config.yaml
tokenizer: "char"
text_encoder_head_dim: 16
text_encoder_parallel_block: false
residual_init: "none"
adamw_lr_other_params: 0.0011
warmup_steps: 270
adamw_weight_decay_other_params: 0
Rows from block 5 of the audio encoder of a small contrastive audio-text model, named by matrix and row number. Rows with one number belong to one channel. Each number is 128 + 24 x the weight over its row's rms, rounded and kept within 0 to 255. All counts start at 0.
After each channel's rows are labels from the 100 clips, of 14848, where the channel reaches its highest value: "lies over" is the class under the peak; "loudest band" is the band of the loudest frequency at the time of the peak. Only what is clearly more common there than usual is listed. The data: single English nouns, adjectives and verbs, spoken by a formant synthesiser in many voices.
# convs1: first pointwise conv (encoder.blocks.5.convs.1.weight, 160x160x1), inputs 0-79
# convs3: second pointwise conv (encoder.blocks.5.convs.3.weight, 160x160x1, transposed), outputs 0-79

convs1.115 [ 96 137 117 131  83 115 124 154 110 115 129 190 154 135  89 152 157 159 112 155 127 121 144 137 135 168 123 113 117 161 146 168 130 119 127 139 113 143 125 199 166 108 129 115 133 136 139 111 130  98 144 112 130 128 124 150 103 143 105 175 160 135 132  61 109 137 112 196 163 134 172 100 112 124 160 154 149 160 126 100]
convs3.115 [135 132  96 120 151 134 103 162 119 114 147 131 158 123 129 110 130 143 168 133 170  90 100  44 121 149 107 113  86 135  83 120 117 120 151 102 111 146 140 143 109 124 141 130 105 133 151 104 152 113 127 133 170 136 117 138 188 128 109 117 131 140 144 142 128 141  95 157 114 128 149 176 131 157 169 106  44 122 132  89]
lies over: /ʃ/
loudest band: 2000 to 4000 Hz

convs1.26 [159 107 137 192 137 148 159 120 134 117 119 160 156 138 123 104 113 134 138  98 148 108 152 137 128 139 134 140 155 112 146 111  68 170 131 111 127 141  75 128 135 103 127 125 131 144 163 147 166 117 124 145 141 165 172 134 126 187 118 107  93 141 129 130 100 136 121 125 142 142 124 137 102 137 140 142 103 101 183 164]
convs3.26 [106 126 115  78 101 104 151 143 137 159 119 154 139 137 146  79 149 162 135 165 135 114 133 172 103 146 106 169 160 152 147 130 117 124 172 152 109 160 173 161 147 144 147 154 145 105  79 120 147 135 124  75 111 160 107 122 102  79 130 114 152 106 127 137 147 152 148 134 142 138 141 153 190 143 107  98 126 166 160 184]
lies over: /ɝ/
loudest band: 250 to 500 Hz

convs1.19 [ 98  95 182 132 203 121 152 127 123 142 117 136 138 174 148 143 155 113 140 103 164 167 163 128 108 135 104 149 160  98 147 133 145 138 153 126 115 169 119 100 106 118 127 129 144 118 156 127 134 150 106 120 124 144 119 120 103 117 151 126 136 134 139  89 162 161 175 141 120 100  89 139  70  91 178 118 127 128 127 115]
convs3.19 [163 120 108 158 143 139 114 146 109 139 115 127 165  97 146 100 150 151 151  86 117 126  97 125 127 136  88 147 139 129 107 148 167  94 109  96 149 114 109 137 158 141 154 131 109 135 146 149 139 140 108 127  54 112 110 106 131 136 163 142 162 116 135 118 150 129 132 155 101 159 144 138 138 108  87 115 113  80  94 125]
lies over: /aʊ/
loudest band: 500 to 1000 Hz

convs1.151 [109 121  85  92 126  96  98 136 127 118  98  94 177 129 166 111  93 147 160 105 100 152 164 164  81 154 100 127 125 137 154 146 134 135 148 182 152 107 107  95 113 171  97 115  70 108 136  97 156 113 114 115 125  89  88 137 137 124 102 116 148 139 143 128  83 148 127 153 136 122 124 103 119 114 117 133 134 159 121 142]
convs3.151 [122 125 173 138 140 104 163 119 118 129 145 124 158 106 132 101 186 136 121 129  75 130 129 153 160 125 136 167 101 119 169 138 104 126 136 121 107 125 116 147 115 123 109 136 125 108  88 121 127 138 153 147 132 134 129 150 114 104 135 114 135 146  94 126  56 111 137 109 155 202 114  95 122 136 123  89 107 162 130 142]
lies over: /ʃ/
loudest band: 2000 to 4000 Hz

convs1.5 [133 117 114 101 116 126 144 107 111 152 151 134 116 127  76 110 143 148 122 120 196  92 168 107 105  85 122 135 157 134  76 134 126 149 139 105 125 145 132 132 142 159 138 150 156 140 115 109 137 161 151  93 120 187 140 133 110 150 130 131 125 111 141 185 130  99 119 143 124 159 154 147 103 139 149 133 163 117 125 105]
convs3.5 [129 116 170 139  82 165 125 167  93 119 133 127 148  91 129  86  85 107 133 113 124 142  87 123 160 106 145 114 127  57  95 118 116 143 104  76  96 116 166 107 105 143  99  95  96 162 107 140 125 138 148 137 122 134 101 131 115 144 115 115  92 147 109 128 139 135 116 134 119 112 103 102 143  92 122 142 149  88 150 130]
lies over: /k/
loudest band: 500 to 1000 Hz

convs1.93 [ 81 146 141 147 108 169 145 158 147  76 166  86  84 137 108  98 161 135 169 138  96 131 139 154 111 129 156 100 122 135 119 186 135 160  98  94 119 122 164 127 109 114 129 139 135 150 149 157 157 128 115  89 119 114 140 127 109 113 122 109 158 125 109 117 170  99 105 118 133 123 158 121 186 140 132 143 159 126 145 149]
convs3.93 [125 104 118 153 149 160 116 104 147 158 137 152 135  98 159  97 150 160  97  93 152 114 136 115 139 112 185 129 136 124 102 168 150 114 138 115 144 115 131 164 153 173 166 125 128 132 132  98 146 132 125 129  92  95 151 158 151 181 151 149 114  77 111 155 135 153 122  82 137 158 156 151 160 102 101 119 135 128 162 125]
lies over: /aɪ/
loudest band: 250 to 500 Hz

convs1.109 [104 128 123 110 101 106 124 177 133 136 147  96 167 121  71 109 128 147 135 130  88 130 201 130 143 143 143  94 138 127 119 134  84 128 194 130 158 123 102 141 124 114 119 157  90 121 119 119 127 142 156  90 112 149 149 113 111 122 156  96 168 121 117 119 114 106 108 107 111 145 141 148 131  99  76 107 156 125 157 110]
convs3.109 [111 189 123 130  92 132 103 114  88 149 140 140 133 139 148 116  66 116  90 127 110  80 142 146 142 104 106 162 153 112 141 141 136 149 140 154 122 122 144  90 108 135 110 126 110 160  95  84 101  76 115 107 130 100 124 171 103  87 143  99 138 136  83 131 143 102 146 143 120 133 113 137 133 139 148 125 144 158 104 140]
lies over: /t/; /k/
loudest band: 2000 to 4000 Hz

convs1.118 [116 182 108 169 135 137 138 152 127 129 113 141 105 123  98 142 119 100 137 166 160 117 128 113 122 119 107 124 107 126  83 149 119 123 100 140 123 114 129 115  96 117 107 133  95 122 135  82 146 118 156 121 131 116 124 118  86 143 196 108 156 150 120 142 117 105 102 152 149 117 123 151 145 109 127 110 141  77 121  52]
convs3.118 [112 118 111  91 156 155 140 129 124 115 130 136 114 164 129 169 133 113 115 133 129 124 197 123 134 151  96 136 175 118 123 110 136 129 134 167 169  89  74 171 106 120 116  91 110 151 136 131 142 129 149 119 160 155 100  94 119 105 111 142 131 161 144  58 157 119 150 111 126 118 115 142 137 153 135 124 152 125 125  66]
lies over: /ɔɪ/
loudest band: 500 to 1000 Hz

convs1.120 [110 124 105 132 124 167  96 137 111 118 142 168 127 124 177 129 113 196 142 146 126  66 144 100 135 127 135 124 137 119 150 145 137 157 130 115 142 114 118 171 114 115 138 135 117  82 116 109 151 129 105 158 167 147 123 116  87 133 130 149 140  99  87  88 142 108 141 136 142 152 130 141 104 136  96 120 153 114 122 122]
convs3.120 [121 148 140 116 112 131 147 136 145 156 136 111 144  82 132 148 110 132 166 129 126 145 162 134 145 159 136 129 115  95 128 144 149 159 148 175 152  69 140 101  85 107 114 109 100 114 113 102 120 146 117 135 124 138 144 118 131 142  60 111 126 148 127 111 161 142 128 151 150 177  92 140  51 142 141 171 128 101 133 141]
lies over: /ʃ/
loudest band: 2000 to 4000 Hz

convs1.53 [105 157 123 114 116 119 118 116 147 128 110  93 137 150 107 119 141 164 124 118 118 132 132 118 140 111 143 122 109 142 129 121 133 136  96  95 123 116  89 146  67 121 135 145 162 105 144 172 139 122  77 132 121 118 152  90 148 116 136  78  58 139 126  94 123  92 136 131 118 171 139 125 120 109 134 120 103 153 131  86]
convs3.53 [145 133  81 101 131 159 151 142 157 152 123 110 146 124 103 150 135  98 136 115 129  97  72  94 148 120  89 176 130 141 164 117 116 117 158 153 134 102 151  91 159  97 117 148 121 170 138 121 138  96 137 153 139 106 132 139 129 112  76 105  84 147 136 125 162 107 106 107 125 123 137  84 123 130 155 160 140 136 140 116]
lies over: /tʃ/; /s/
loudest band: 4000 to 8000 Hz

convs1.46 [137 120 174 122 144 109  94 143 137 178 168 134  86 137 113  99  91 127 180 141 127 139 168 113 138 145 145 151 157 117 156 112 161 106 108 126  92 161 119  77 108  87 132 144  92 101 180 142 149 139 147 144 135 140 145 116 116 125 171 125 137 129 136 124 116 116  94 114  82  81 170 129  90 160 139 156 124 143 133 142]
convs3.46 [175 146 116 135 146 144 134 116 112 160 137 141 146 106 112 103 114 141 142 100 129 129 169 119 143 160 173 112 146 157 118 109 127 162 138 134 139 103 110 106  79 146 139 153 138 147 136 156 128 100 132 136  95 140 175 131  91 129 142 139 154 107 141 107  83 107 157 159  96 125  79 153 111 149 120 138 114 132 103 150]
lies over: /aʊ/
loudest band: 500 to 1000 Hz

convs1.77 [131 137 156 141 165 151 108 104 158 139 124 107  66 102 116 139 141 115 147 120 141 136 171 114  94 136 104 138 166 138  90 137  91 132 159 114 133 113 121 108  94 128 135 146 169 163 111 123 106  67 143 129 129 156 117 145 116 111 109  99 169 109 170 122 139 171  90 114 166 143 132 145 125 132 123 120 123  96 144 152]
convs3.77 [130 113 126 116 107 158  91 105 174 146  90 117 109  80 113 105 147 173 115 129 124 119 148 108 120 156 109 127 131 110 123  97 109 121  97 132 139 161 121 111 130 151 132 124 153 118 148 132 119 120 124 121 112 125  78  82 137 128 153 111 165 162 135 129 136 157 130 168 112 157  95 108 148 113  63 126 138 147 119 141]
lies over: /n/
loudest band: 250 to 500 Hz

convs1.13 [121 141 107 136 121 114 144 127  94  87 137 133 155 169 173 143 136 120 116 107 143  79 146 148 112 157 138  82 117 108 135 133 139 146  96 184 140 121  95 125 135 158 104 109  90  85 142  74 120 169  98 143 137 115 127  97 120 126 105  99 116 131 113 117 117  98 133 114  88  73 115 107 164 155 169 134 136 106 132 165]
convs3.13 [136 143 147  77 148 112 121 187 146 135 105 135 121 188 121 140 150 120 127 179 114 139 130 161 160 125 141 122 133  97 121 147 134 127 107 131 134 162 124  97  74  81 120 159  93 154 137 114 134 116 148 141 146 105 136 147 171 117 109  99 150 132 143 127  86 152 136 187 110 144 110 125 164 130 117 147 169 101 102  81]
lies over: /tʃ/
loudest band: 2000 to 4000 Hz

convs1.14 [109 115 147 143 125 109 113 106 146 138 140 115 149 106 106 100 154 178 116 128 123  93 162 132 114 123 120 166 147 154 135 118 129 161 146 136 156 109 174 126 135 122 131 119 153 105 135 117 141 141 131 132 110  89 170  84 106 123 132 126 167 120  99 138 147 131 121 152 100 144 151 186 149 115 198 149 127 134 131 159]
convs3.14 [114 122 165 151 111 106 133 153 127 119 140 117  95  94 145 136 165 126 115 102 154 141  88 109  98 129 125 141 138 128 169 149 107 116 112 135 115  87 110 114 123 151 155 143 146 130 134 101 114 114 119 112  86 181 149 134 115 112  55 113 102 142  95 159 118 132 148 172  96 101 130  96 128 122 143 155 126 114 127 135]
lies over: /tʃ/
loudest band: 2000 to 4000 Hz

convs1.92 [123 102 134 137 128 126 143 122 132 121 104  59 111 142 123 162 125  98 152 173 158 123 167 134 128  93 119 130 113 113 124 111 139  97 101 138 122 112 133 122 117 122 145 144 129 122 116 106 147 164 112 124 166  99 112 115  94 131 112 100 121 135 140  65 132 129  97 160  82 159 116 138 189 149 109  93 146 122 168 113]
convs3.92 [154  85 115 132 145  94 115 145 111 176 170 166 146 126 112 145 113 127 114 105 137 112 120 124 126 120 141 133 120 112 144 178 149 132 105  72 112  93 132 104 133 124 112 116 202 114 137  84 121 105 124 144 144 151 167 152 189 146 146 113 155 113 103 101 127 139  94 118 114 126 118  84 126 118 123 134 164 157 111  92]
lies over: /k/
loudest band: 2000 to 4000 Hz

convs1.40 [ 83 131 102 126 140 115 154 126 138 136 139 120 164 141 102 147 127 118 145 157 140 132  80 135  58 158 144 129 159 138 142 112 114  74 127 147 109 154 138 166 146  80 110  70 136 118 139 107 150 127 105 169 120 117  79 101 157 135 166 120 104  64  95 127 112 153 102 156 120 159 110  92 131 138 154 111 145 101 116 149]
convs3.40 [ 84 131 134  94  88 155 142 104 145 135 123 132 124  84 161 138 143 117 132 141 124 106  94 146  94 136  83 113 150 112 131 113 129 136 113 113 146 160 136  70 147  94 123  79  92 154 122 116 148 149  88 133 154 160 139 118 141 112 124 132 170  77 146 114 110 124 114 135 139 127 146 126 122 189 166 109 170 123 123 145]
lies over: /tʃ/; /ʃ/
loudest band: 2000 to 4000 Hz

convs1.95 [ 84 143 156 142 166 151  91 128 137 109 124 138 137 139 179 107 141 102 118 165 130 137 130 153 132 153 143  88 134 124 145  81  79 120 108 161 157  99 130 131 161 136 161 115 114 147 163 146 105 112 138 112 128 129  88 126 142 124 118 105 166 148 144 169 104 137 138 165 145 103 144 164 138 108  82 175 110 181 127 156]
convs3.95 [120  91 110 128 143 146 126 111 153  63 127 111 141 124 123 114 121 136 140 119 125 119 109 182 153 129 135 137  71 140 137 110  89 115 130 149 152 103  92 102 114  84  77 116 108 130 137  99 144 126 115 166 117 120 116 122 112 129 120 123 105 137 150 129 161 149 143 105 123 108 107 115  87 149  98  87 136 129 124 103]
lies over: /ʃ/
loudest band: 2000 to 4000 Hz

convs1.154 [142 131 137 153 135  97 122 139 124 124  82 109 143  95 125 138 154 127 132 101 118 108 144 143  94 124  97 126 160 119 155  90  91 120 118 145 120 160 164 169 156 175 121 178 162 128 130 120 120 138 119 119 138 123 129 127 164 120 102 163 141 116 134  64 151 137 157  91 125 141 168 164 135 165 139 166 119 149 100 132]
convs3.154 [ 95 145 108 146  90 143 138 102 140  97  99 118 139 177 126 153 116 104 111 155 103 115 165 143 159 121 126 162 158 132 177 117 148  89 114 102 153 140 163 119 149 107 128 131 123 140  91 110 128 106 144 118 125 149 126 160 124  64 102 142 175 142 149 117 129  78 135 120 105 117 135 125 177 130  85 145 143  95 124 106]
lies over: /tʃ/; /k/
loudest band: 2000 to 4000 Hz

convs1.60 [101 102 142 164 168 116 158 131 106 131 132 113 126  79 128 132 105 123 101 105 131  92 115 138 133 188 150  99  97  93 133 143 147 172 143 116 143 117 119 150 129 106 111 107 166 131 111 138 109  85 121 121 132 174 110 173 126 113 115 132 174 140 120 119 137 134 144 121 154 153  71 106 160 106 156 115 120 141 151 136]
convs3.60 [116 140 139 105 132 132 118 115 111 120 147 100 109 157 150 129 154 131 130 129 152 128  93 129 123 154  93 118 117 133 136 146 121 137 116 107 160 121 141 154 117 147 111 161 174 110 105 111 120 131 137 182 124 100 123 184 134 115 152 109 197 145 124 137 160 148 119 124 114 102 154 145 161 120 155 153 149 117 103 149]
lies over: /k/
loudest band: 2000 to 4000 Hz

convs1.51 [108 113 157 198 102 116  97 128 117 109 141 146 159 156  94 127 121 130 133 129 113 121 140 109 144 158 117 109 117  97 106 165  94 148 114 102 137 153  84 115  79 142 183 146 161 145 121 144 133 127 108 135 146 117 179  94 121 150 119  99 137 126  98 111 127 149 141 134 104 124 102 109 127 126 133 126 143 120  98 145]
convs3.51 [126 100 105  94 163 128 128 116 154 117 143 125 173  99 122  95 110 169 129 108 141 126 123 107 142 172 154 114 163  79 137 179 110 138 105  64 113 136 105 119 135 117 163 116 141 130 119 144 125 168 143 146 142 173 106  61 108 121 115 169 127 140 146 114 131 116 158 128 132  93 141 126 103  97 160 167 120 128  96 113]
lies over: /ɝ/
loudest band: 250 to 500 Hz; 500 to 1000 Hz

convs1.57 [115 132 159 152 116  76 101 141 154 147 142 135 169  94 158 135 126 127 128 128 186 123 142 115 136 139 132 110 136 142 150 166 118 119 171 114 127 108 146 179 172 137 168 128 115 120 117 112 155  79 177 159 110 139  98 130 104  96 153 119 190 120 132 100 132 116 111 148 146 154 100 140 149 126 142 125 151 150 130  91]
convs3.57 [114 141 132  89 143 118 117 125  99 154 145 109 115 141  88 153 152  96 116 135 133 156 143 110 115  98 120 179 130 139 167  89 118 107 117 147 154 140 113 116 131 126  97 109 163 116 139  87 136 123 152 141 117 169 132 148 120  93 114 146 189 119 116 124 111 125 154 124  80 125 117  95 173  97 141 162 145 133 154 166]
lies over: /tʃ/; /ʒ/
loudest band: 2000 to 4000 Hz

convs1.87 [104 153  84 133 109 101 152 100 136 155 125 116 133 111 172  77 133 138 139  86 119  90 170 142 134 150 165 166 111 143 105 165 136 152 102 113 144 127 134 144 145 144 134 142  85 132 161 140 135 143 122 100 122 140 152 132 108 135 124  75 131 153 136 133 129 139 143 103 168 133 128 164  94  96 165 123 125 138 146 153]
convs3.87 [147 195 115 122 122  77 135 129 141 106 131 118  98 119 114 120 113 149 149 128 131 112 166 163 118  73 193 135 168 130 159 111 106 136  91 115  97 121 156  95 135 140 110 101 149 110 120 136 122 143 170 128 145 142 117 181 166 136 106 106 137 105 142 101 109  82 117 123 139 142 157 131  98 134 129 131 170 157 156 111]
lies over: /ɔɪ/
loudest band: 250 to 500 Hz

convs1.62 [107 146 133 118  81 148 135 124 167 153 120 121  95 153 137 161 122 107 130 141 172 135  63 148 138 128 122 138 152 130 159 120 120 147 167 107 147 163 138 153  88  92 144 123 153 138  93 116 155 143  84 164 123 133 150 143  86 184  76 120 141 126 127 132 157 155 154  70 129 126 144 121 134 139 101 146 147  74 157 136]
convs3.62 [108  83 134 116  82 136 159 108  98 107 133 121 120 143 128  94 157 127 123  98 136 127 129 116 124 127  58 142 162 158  45 111 157 166 109 130 135 113 132 127 123 121 122 127 149 157 130 153 127 128 141 143  89 114 142 137 154 121  78 133 165 106 147 141 166 114 176 116 140 147 144 151 142 111 142 155 140 132 163 167]
lies over: /k/; /t/
loudest band: 4000 to 8000 Hz; 2000 to 4000 Hz

convs1.129 [181 135 145 102 134 129 141 105 130 144 108 155 110 121 159 163 149 144 169 172 116 135 131 127 154 105 124 139 112 117  94 109 134 118 115 100 148 103 112 100  99 119 113  93 125 113 148 126 153 141 135 120 174 123 170 143 120 102 118  91 121 125 135 142 126 153 103 116 164 144 134 201 105 103 140 121 160  89 126 132]
convs3.129 [ 98 112 129 166 170 116 159 125 134 138 133 154 104 108 158 168 155 119  94 114 121 109 138  90 129  95 112 139 122 130 178 186 101 192 108 129 114 154 126 143 134 183 119 123 174 122 105 171 131 177 103 152 126  99 133 144 116 119 148 145 156 119 139 116 120 110 131 167 138 128 160 104 140 139  96 156 136 159 112 130]
lies over: /ɝ/
loudest band: 250 to 500 Hz

convs1.61 [109 138 101 149  84  70 132 103 158 105 110 104 132 131  82 159 128  84 139 114 115 142 134 145 121  90 117 150 165 154  55 126 148 125 168 110 137 111 110 139 116 120 151 120 129 126 141 138 125 112 117 127 124 141 116 102  75 164 110 164 133 154 107 177 120 124  91 126 109 125 127 102 117 120 122 137 154  88  75 107]
convs3.61 [ 98 100 130 132 112  81 151 104  91 143 143 125 119  89 115 153 128 105 135 118 139 126 128 150 115 128 142 146  93  87 148 138 124 100 136 149 173 143 115 127 139 107 123 159 134 145 143  93 188 137 143 164  99 159  94 149  88 157 133 136 164 137 143 150 167  89  79 111 148 122 141  91 125 116  52 116 150 182 123 163]
lies over: /aɪ/; /ɑ/
loudest band: 500 to 1000 Hz

convs1.15 [144 126 138 172 151 133 116 126 131 159 112 138 150 107 127 180 166 142  91  97  98 137 117 110 161 165 135 172 118  90 192 117 114 162 130 120 118 136 122 118 162 178 115 117  90 119 150  84 149 151  95 130 123 114 169 108 111  79 134 125 131 144 136 129 153 113 159 118 171 129 179 133 137  91  97 142 136 132  83 147]
convs3.15 [105 150  81  93  69  95 138 143 108 158 145 134 154  89 125  95 144 126 131 126  73 170 149 112 146 117 115 161 129 167 145 141 165 147 159 125 185  87  85 156 135 148 130 144 126 106 124 179 157 141 166 106 122 115 125 113 143  84 148 157 156 106 156 119 158 123 149 116 129 128 160 147 111 121 120 119 131 150 138 105]
lies over: /k/
loudest band: 500 to 1000 Hz

convs1.22 [142 101  98 166 108 137 118 167 110  97 131 145 141 118 110 127 131 174 160 161 141 120 207 124 153 146 122 159 160 126 129 144  89 128 125 170 129 171 132 144  90 135  98 116 160 131 110 108  97 118 187  81  97 122 126 100 106 113 158 121 110  88 107 127 111 102 160 113 151 113 151 152 130 165 151 123 131 120  93 123]
convs3.22 [117 119 156 105 134 178  68  76 149 119 173 122 148 110 102 112 106 153 124 176 128 168 128 180 107 119 103 141 133 119 116 137  97 118 138  82 152  87 135 142 138 157 152 152 102 132 172 119 196 121  93 113 116 108 134 145 134 121 128 126 101 127 131 125 156 128 118 161 146 145 178 130  93 172  93 165 137 123 137 134]
lies over: /aɪ/; /i/
loudest band: 250 to 500 Hz

convs1.31 [107 137 132 149 125 151 134 121 149 109 152  97 100  98  88 156 120 124 117 119 105 113 153 101 148 116 105 164 136 159 133 106 155 107 138 118 160 153 165  87 152 119 127 116 138 174 124 167 127 143 102  82 108 120 138 190 131 131 172 130 109 130 103 118 196 105 163 153 140 149 174 113 147 129 121 128 151 141 152 169]
convs3.31 [133 119 147 135  86 105 146 117 130 116 152 103 105 130 125  96 105 109 138 111 132 135 163 112 117 125  55  79 123 114 137 166 124 157 117 166 144 127 151 130 156 150 103 101  73 106 158 163 109 118 133 143 115 102 123 175 106 114 157 110 119 138 128  93 143 150 132 120 119 145 127 112 140 162 102  72 105 108 132 128]
lies over: /p/
loudest band: 250 to 500 Hz

convs1.79 [126 129 105 134 115 150 127  87 122 142 141 149 141 141 125 143 112 157 106 117 154 119 160 106  95 121 130 138 126 121 125 152 116 110  59 126 109 142 127 137 135 119 109 136 124 128 133 143 104 132 125 173  58 131 111 127  51 144  89 128 102 124 121 110 129 165 114 110 109 171  90 157 154 122 100 124 112 118  93 100]
convs3.79 [132 119 156 103  81  97 101 136 103 100 180 132 125 127 168  75 143 163 142 157 119 143 122 172 128 128 140  92 177 101 116 144 150  99 135  63 148 109 154 117 148 119 126 167 166 118 124 135  85 131 142 151 114 114 163 134 111 133 130 148 137 118 123 119 125 135 161 111 113 148  83 156 118 122 141 119 142 142  94  98]
lies over: /tʃ/
loudest band: 2000 to 4000 Hz

convs1.36 [114 164 138 148 141 137 116 173 132  43 142 119 105  72  69 141  92 143 132 128 153 155 131 147 152 108 147 169 111 126 119 158 117 123 114 116 129  42 147 121 141 102 141 121 110 122 154 132 123 100 127 135 110 108 172 104 135 126 101 165 119  54  94 114 114 141 111 105 119 148 102 154 137 160 156 101  99 112 109 140]
convs3.36 [ 69 121 131 136 145 111 136 149 177 146 156 114 153 155 112 152 146 134 148 110 109 178 174 147 142 140 149 140 107 146 150 114 148 122 134 158 155 164 141 138 106 150 123 150 136 144  94  98  99 158 116 127 144 133 113 101 125 163 104 171  84 133 119 140 156 151 180 155 142 130 133 119  94 158  94 147 118 134  94 126]
lies over: /aɪ/
loudest band: 500 to 1000 Hz

convs1.20 [147 163 127 147 144 150 131 122 114 123 160 126 106 158  58  92 161 151 122 117 101 102 104 113 117 128 117 115  71 158 166 129 109 105 167 110 145 114 109 114 105 159 144 123  94 123  79 113 133 108 115 149 132  91 117 163  90  98 109 125 120 125 149 139 192 128 114 147 139 110 168 143  88 135 116 127 182 129 155 102]
convs3.20 [111 120  91 162 109 127 125  96 158  98 114 126 108 142 159 121 149 149 164 129 102 118 131 133 162 144 151  91  99 117 103 108 117 124 169 125 117 116 127 129 161 112 118 111 136 104 128 133 136 153  60 103 122  79 136  98  99 140  74 142 146 104  66 116 145 132 124 103  97 106 130 127 102 141 108 136  63 118 111  98]
lies over: /n/; /m/
loudest band: 250 to 500 Hz

convs1.41 [141  98 118 151 120 107 144  81 129 141 135 151  97 137 116 164  90  96 153 143 127 174 140 127 156  97 113 127 134 165 121 139  93 104 139 143 111 144 141 122 120 120  63  90 143 104 147  97 136 106 133 119 134 150  93 127 146 117 127 167 130 120  69 136 154 110  83 114 151  89 152 158  96 143 158 122 147 101 126 117]
convs3.41 [128  85 121 141 114  97  95 150  98 176  78 158 143 132 147 134 154 186  90 149 128  96 146 157  99 123 121 158 121 166 121 123 114 161 116 124 144 130 125 121 168 104 172 100 128  68 147 131 102 116 110 127 127 128  77 135 146 132 132 113 120 127  86 130 149 137 102 112  95 130 182 107 124  82  80 123 104 110 139 119]
lies over: /n/; /l/
loudest band: 250 to 500 Hz

convs1.111 [ 95 117 128 123 107 129 159 157 146 108 122 118 127  74 159 121 114  96 141 165 124 161 161 146 114 141 109 136  98 103 111 116 107 146 142 121 108 126 136 117 133 120 129 141 154 126 129 113 123 166 124 120  83 128 154  97 125 169  88 152  77 135 118 139 118  95 110 133 142 107 101 115 106 104 162  99 120 155 140  59]
convs3.111 [109 140 109 140 156 134 110 146 169 139 105 147 115 151 119 138 114 134 152 144 106 133 135 166 125 168 131 159 113 104 186  95 124 119 146  99 161 133 127 112 161 139 147  93 113 146 134 120 137 140 123 146 107 120 137 133 174 132 139 116 130  49 117 133 105 112 139 138 118 121 131  97 142 116  96 121 155 117  84  82]
lies over: /k/; /s/
loudest band: 4000 to 8000 Hz

convs1.68 [139 152 111 143 114 127 139 146 110  85 130  94 113 143 163 157 107 137 149 125 113 114 142 141 141 126 176 159 142  82 137 163 146 132 113 122 126  91 145 141 121 141 135 118 113 135 152 101 150 156 140  93  88 114 119 115 119 115 118 162 119 125  84 113 143 159  99 102 159 110 124  98 134  84 133  84 134 147 132  87]
convs3.68 [118 140 162 118 114 142 143 112 116 141 102 138 140 167 118 139 107 101  98 136 119 135 121  80 140 126 170  93 123 146  88 121 171 148 144 145 127 145 173  99 121  88 149  92 125 126 119 192 170 117 123  93 138 143 119 131 106  53 107  97 106 165  95 139 143 156 114 101 149 105 118 155 122 140 108 169 129 118 107 145]
lies over: /ɔɪ/; /k/
loudest band: 500 to 1000 Hz; 250 to 500 Hz